Weights of a small class-conditioned spectrogram flow-matching model: 32.9 epochs.
Rows from block 3 of a small class-conditioned spectrogram flow-matching model, named by matrix and row number. Rows with one number belong to one neuron. Each number is 500 + 50 x the weight over its row's rms, rounded and kept within 0 to 999. All counts start at 0. Numbers have three digits each.
After each neuron's rows are labels from the 100 clips, of 14976 (inputs lightly noised), where the neuron reaches its highest value: "lies over" is the class under the peak. Only what is clearly more common there than usual is listed. The data: tunes sung on syllables by a formant synthesiser.
# fc1: MLP up (model.blocks.3.mlp.fc1.weight, 768x192), inputs 0-191
# fc2: MLP down (model.blocks.3.mlp.fc2.weight, 192x768, transposed), outputs 0-191

fc1.139:527405478471436520401522517595556447503539547530550477462622547536506521489480479509531550467483564461449457489469410521465451504475427599560530468519445430496459565543489530520503454534531455455453571462481498432539539499521624466463437451502512453414614617477489573496492537493516490532478459490580546547417531487434523495510499568506514527592529516507531493487472451505531453474413492474520527444405507474553538474516499549582430518615549552454471459561516610616593486583507429547428422438510555541573523475450537479528460634515452539513515429447528469437572466531461528546
fc2.139:471534489438438530492476533493616444480556489518581485510477524590484580544447521515479529464446345528465420491566584476522475506516533520454439494452521438506520480527406507530496514553537474474477470417456503468358431542526519528501510413495507517411579549543500498471520493508481473511521507534425447436446507517419518512482473435597543605408439488551511551486478494519439431509385545494610483550537435474512483499530456536597604452458433431469439520567578474451572499571540434567505423569427386499513456460587493482475483530492432529528530429517481460526560510425459485426
lies over: /e/

fc1.577:494450458451529509463594552431418565377490673512467558518584454603482554479504549504528553554477544512474509599479542516505482533463445543478457515590473484423567569487505496488552500456483502482495490502556511486380431460475502480485570544484342457394565502439415610536481503482506551449498461544511464455424507531462526503488456532535570471503522528465491415471602496539461543505476506485498483493584454472453489507591525494433496514513606468538536531488428585511525459482572424503470504499478560459570468535502523456546534517520471427438607469439636533510425466544523484445
fc2.577:568507544507514447415483457463506507450561548488453570447517528535415527580532458443506559555648503479442416477469482589521513528470572572534512537422558560527520387513577485470471444500572493521466510576537538523513424517474435434550499530510517468483522515555585469487466507471533468516543503486479499514501527357432485403517446516513495492460452484533441485609561484448508540468477561513451558366378521523428525441466498390412456555473457476550579536550425492495466564405511452439477526508463476554499483542420538519502436500573426498408534587560496543404456450480526492531
lies over: /e/

fc1.465:433479487468647530547573523512412527514616580376472451464475555582426457535494454534496468550485463395498447573517549477470519489487580405553422554510448494536470473524464509485555513399488599518524576503512517476445493509518467493578496480520487580502438492572479498584527501508512452588528501523468422529568570592494529533321534560484513419468487450475546523448536497571479516477569567554512503469537443528496450461446449469393537468499512499455478451484387503423500455457552498445483469527447548506603462438600512581513499526562505501505490475529504514593481521433468526556
fc2.465:532517474481374478453553517431563483427602496661454604516501444441605562534504422483557513475470579514504433548438530520543503449490524588497462486491404483496435487496512529588550549574503427565453597506485509544464451508466505497430541522458480455497551527407469427454511488505477497473518552514491420512447459584444436558400455545499488576478549521449530541455477492504448480526427519535471490487511493442549444473577525514610456506481568510501465563530582478437481443647405510587529496597509512508396531544576490451472471553413527451471517503567478469505546481449526496510
lies over: /t/; silence

fc1.694:437482429468471496569519672497376496478434468587456478474463469490398521547506576504517525498533543448456479469511564574546434477417482577471448488482553533508511553476431551527521517555459402486475433450571560429467511459479415573409468467491510521491502517519447489547473521497539499559551417567550402452493494498485508561552558532611401502529504493559486439474572466465532515431559582530546492497478456365406463501545475446536494493485537496403508549508434504517488453418467611498474514525508477431547478517518463613474526483502495469526578495529446417496502425403545474409
fc2.694:445500500492534482596453479434516476526467436521460411547516497480463508495448451607519504564540513508500507541461554553486347577455552478530476538426505487523519521530448494547484537382471521379457492516596467531512488499552459583537516522517499519513459494451521597621531576527644466466464480454531521483502472469472478513441441571526414578465479567508482378476390501476587522506529454507518424445529483298497594552486526578584486553529489507456580508558512494497471428549518501498504524465496527510442490497509443560531523592446559539560456546507507453455514423425509492491
lies over: /b/

fc1.90:510488507465533509416593496549318623477548612561426480469479567619558459522536457503489462569435525514457484567489607565484516534511521487503514476512546530526584465492428474557522512506443459534518528449483555504472543517541461583469528455494508519458511560559561502454528510484573470510596500470549420486474457569467553459490461507563579505434445533445491489456592511482500482546481500536485433444521465507494442419496450505523560466426525476473532571516442664519442490641424507559486519542428578432568483459437428490484532494449507520490546551532634534534506520541462452476
fc2.90:525444543475529535580522431518513534471598453459566551457549523481447530469486483551506507432497489548438370500390533519563486570592505503419562482512475473492587448502573430609506475409515453567550530559499517456530455535490608501522508585501448519462527519510525430482526404450568577499523527463475443545463490458516570430513593547414431575472402484448557448476424532508498446549552466571386491569470487462590540459418482518444514520431441579556489540495515424560461425529560490516562493488458556471520506473488435541478408562457446525434472580521501541488530519537547421551
lies over: /b/

fc1.186:449498514437480518565561469515486507467449514585491450443504442431432540513571450606533518413562480470467479522520552508493511477557590477499540456552498561469565473607591495435451508483444376548436458391471519431506480462470442520555488447505449454429517473642490481511472540576476482470531462465369570497539571526517502527419459503519406422535493543462486497544603505490463476472563552491545496458505457475504444496528476562536522459600529492363497461656502547546501417610495504551498380517483495495472466490521464572478527536508512503530552519461453495447473401480484554436
fc2.186:494523527500493495545572446507475498471425533465523525454487509547590413493450481384587500579537441518445524447548493488460541499414605569459523467498471502467531430611417493533472509476510650496496542506552521553416518522568433489422531545477487582557461479411425512485526509403456469410486529457554581514517486510496474551466547437524608532551452412432514510551524513463508528469427534466565469529457504523439434485485538417453479439499446459529511550354544514458613455460495506421474597571483531487515586500540500429451553553429458540491493482435486386476552535512530463464
lies over: /t/

fc1.596:506453560606487434537570509453495581527562536500432504555520466486501456521575455489523408530521595477443522467560597516415553377471512443425408420524514511480536520521474478462511363472516422372570527529546454495549512538527491417544500520520510471463531539569496503536480483481483592493489511508570558385484525539427566523539494530516470453590560525527559574475511407549499529428533518500423561472452475481533549500484552490464437427519537509475547541510460466544429492596420442496507481473513535503495540458457580530493549525502532450498568394560520536545480487648432619555
fc2.596:495455402652567461447517532451560467492493553520591544577539406508468389505588603494469528514563552448487509511480560508425518538511529559533620478576452424542479561543430494500441524462543498466396433417549479527487425416468532477497451487487434498487526524469484582504384535448517488498555436461593534539485484490417525543570602510520481489492513559493429549456422589503478438457441476569447499567542471532537591478553504503425452568468508482565468501523507504528550480543514413541519463543424492467517432476491528525520546565588503500462446419470430548492500441463539570439
lies over: /t/

fc1.602:413465476464450535485444528532501427417475676525512502463480375466546511559594506491533514469440510474448465450505531548445390537432404523460478435493601503486546579550558500575517535467449487513504548516515423466445452514465571510558556543489459617470376548610527519592450519508534512528425457509544452443570481495542476429420486484477583437529592473557451566504464492430459454476563548529539495456530481490535471470533476467412509502497509545480492533492415527440463447580443487526483406427488471489502514474423526558450532531539504509478582504489434482546588399433477521499
fc2.602:451511486547459513526539558594505483441527581514501470495500432417524538494536507520574440503489542506440560486518551536428383453452583500548447453449421470514435475518575469512460508509447476552540435476598470481488443481481473512590539512452415588508420505580493456553492562458450499540540455501538477566547455476552421612528531516477607494562424450443629559481545534595547496528583505465461478494511473536520549516549547552414444610552458453436495513532420514562410528538505448551463451639612516521506459466590552497534445436471516517463479512483488590484515453581501517509
lies over: /b/; /t/

fc1.663:419442396534446544518567530531457487459396495562455420479490477628449534528562544525512518378482483440478499427501542508526473480535459521454455506488423531489508532473542454512477509485494419591453572471582493437458503558447615543414533512500476506427399437516571516417453455510483533503494459481447457463560507535476517497524525587489480455469527408527467502411452580525464498426488581555533489434487458393556447540583459407566449468472590492474452521353528504423515517478481519534496432504480505566536503525555492578473532536502400463393498511507535470535567426489577514431
fc2.663:481468517546476480472375482473497490495567441568509441494459477669434455460579483529508492432462510504499486496535510461515500556554508539536581515504609514538511522559567543521507508501483414519505415471617447512457502367451397510463518513486468438463382423539422536421510530564508503524497462506474508459555497498511523489454501469459529485513443403438498499586524380462488495584475459500492525551535505406558546449520519466580497537542536483491490521347596558620524483447516439570487436516519493405554489546447505577486486462462414526435495505518432444538567405472537530506
lies over: /b/

fc1.649:533539446495465402440547524508500557539575499516429440515442594469509340435510431523465495500548495474484500492431454475416524460508528441465478547528573450532495473503557488506518516533484493471536546482525467443519489509511457471484413532459698523507469494602540622552639485530557422528524529450549557533463546458528544520447459481487489541467574512565583529528470485537385493428491443477521453565323503531529505497479560520528607546512482452513492562523529422496481489566514464431536493428527469496572474434527510501440514378433552482525522479476460605516548507492528462513
fc2.649:521509532527527460519550526511498545437428475493515485486548527503563595527503475490453404536479452431455496426526547575496504413593472527475460414435518464482545400490540504436507505498538468464437479509441504520441483469505540607468583495480376522456513494517484628449482498466520522504490482586447535503523424460439517451527443500468501495542503484498465489561442477585527483474465557428568518348655548491534525523471427495487453561616471484476541564466534497475519571469588513446482474618515498465469488504456451476396569438484456497512508381619490462548378513469497611499
lies over: /e/; /i/

fc1.489:535512493391455466476477454437495433495440501517531453520587454493429511493408535508457574546508529509426437528565512543437535537474494453512504560573524515441527541515501524388534574577444522487561443505566449410499402408541555436537462458534494537464501455493459479447473587523491424516523529557447561467494585456451507489530580550533430510457588545450515423497479497513530588546444512388348472537521485509419412551546559500464543559481516437548596503574505575471476475475466416562506526558527502533438565526551520490549520574570435458452500398429517459422499469548430498444
fc2.489:492569504537465466500553525482582480506443410519371544484608512480507479533619496498405564530502499597431334535570464454593505441506573526484474498519507551628510481479488470486514458494581427564485501521503498441580457473469553524521534511454544451513528487412514527464522531503577493478599471511482521579507428517517603456501477540466446532600558501468491488524500515548484426541493453513526483486476488500568544472506495422542510616553566374437538523429483556488521544484540585458415487397572505514424465532528504467508384549527554445516503482466544530516413513523509416568
lies over: /e/

fc1.40:486510438447515536507517531567601502515544556640565516480472550467494570583501490477503493503538420452358488446544406394504464440432523483520511496599534532520563529431513501486487410538458481486467423432526498404527522458502441486443434452509557427445484496537475551510494522610489466459473434514541460523550492433603565396480507475552504525521495527508441508489490460525446481435431514478453443522460475475429504485438445487583551497513529457430465521477419475514591614498489493482508489434637581483502495551440584424425385581597460481463550477503460536443484465478554488471
fc2.40:479441519439489514526520480478629488522492429585464458462457518441519405408450550477471394536501485552465461556490424439470455510457445411490548479564509479506535467502532465481530514508554440477441559437517530538575501521496561517499368445482327527483477466496450495406510417561549514556494506418509541478532413549465557534551518526549536521467466491498525463547521535537462461558539432488542495489548483489476546510534392499514476545569471566395448577531482427555506513447521562432428546373560461455467544615552562499439414522507424539568482554450531538433424527530542558469
lies over: /e/

fc1.14:499478506554583466495469516512400472553531545494521544467542477497572508459525505525477474479560484478510483566495527525567472530491521539525538478480523524557553535460558449496498515479521535478454426477394494491443492470502495396495534512530490437538528571495484535684604437458449546586410413379548480546565442511538530458597470512546511453494407446485471532433542473468528463465549501457502388501494440538502518481454455530520476490667596518407448524478421453537441537464385535537454472459509516438560494486472497428541465475581563517562540443446537558567453520591357518495
fc2.14:458423510476448504495453488497560512487504511502523522509589537516436494446504492406485527515453443481470461502494452487403475494462509386586526510546519473544567588476417463585519508527433470540485468527601460484491456439530465543500472452439541497510441410510486513348490459581518498556431525456484499499446600479524493513544536517487529439489448505488501499409484464488504447494446444473484508424454402427534478459500522522458555523653520475496460408489477506540550558593603433385398518536495482416451510464401609594443568417493444620476549493449486469572532494544554534521
lies over: /t/

fc1.412:510532498600597416574618493545553553468450448461389598465421411596526412550533475426472535512537517390446511611500463432478504472488527503473456479540521436460586512461455511515492532468541506508464423494510502465628526517529486524563585509466436518553474503599495574525485440527545503535501479487490518471536470492567508528454444479529569423532490466455504522523568510570487599512449498486602464475526388475519628559415563490509401526452509540495485462448482501544457530488533556570442445497503500511526552498426578556494484449539473523566540596550552525413472486572488512572
fc2.412:510487472551609540513439529473544482497522424449583527516556461619498528501521550499509456541531461468414482402407528533533505474483495494481580542459448455535528544494467470506559543527556478495424570529444497518455516435497572455546481536399556482561454455618502541488468536511460512473512509468399385545547458559552537488584442572519470412523551493502475490589513513454559623528465461484522458578463582448566393476550431485472580596550546399489536481550515521486464548494495564513544448450489505543495465553589575514544387588490499434606494519459495513407479469549417513492
lies over: /e/

fc1.313:504513493513386457526487465462500478468557446523572484382546428519540476480522537499450565480520497521491419300612468490458556620455572485529445522436424551511448472510481480453494493603600486475548600447538447577537602504499500520549507505522450539517415488414552467477510485478517453474486505535441514499408521450456496485534501493545535513466545506530551509448544553487433480498464406407399514525592504542540483541504421516571494451464488538555514569536551527526441515526510499473444541493517503516425466502553496517531607595591516494552416431475518563454395486540427573531
fc2.313:502510461485393543428510495558438434466500517505504491358483452539527541517518472580584452519521517559588483681342546515467471393518473541518532515459625605549533530475479535532482470509631508484540468501482491392546539499513512434525526480501537517521492515434515488516537512566528551433501480516465499520453558522496485572521483492473523481512484495498415492537426433531479463497487581527417521553345503536485497505483586541505558517502434588549505482542481474485396556579508529427431545522442492504529421494464453536533443431601571517571559501496577513452451563514536523490
lies over: /d/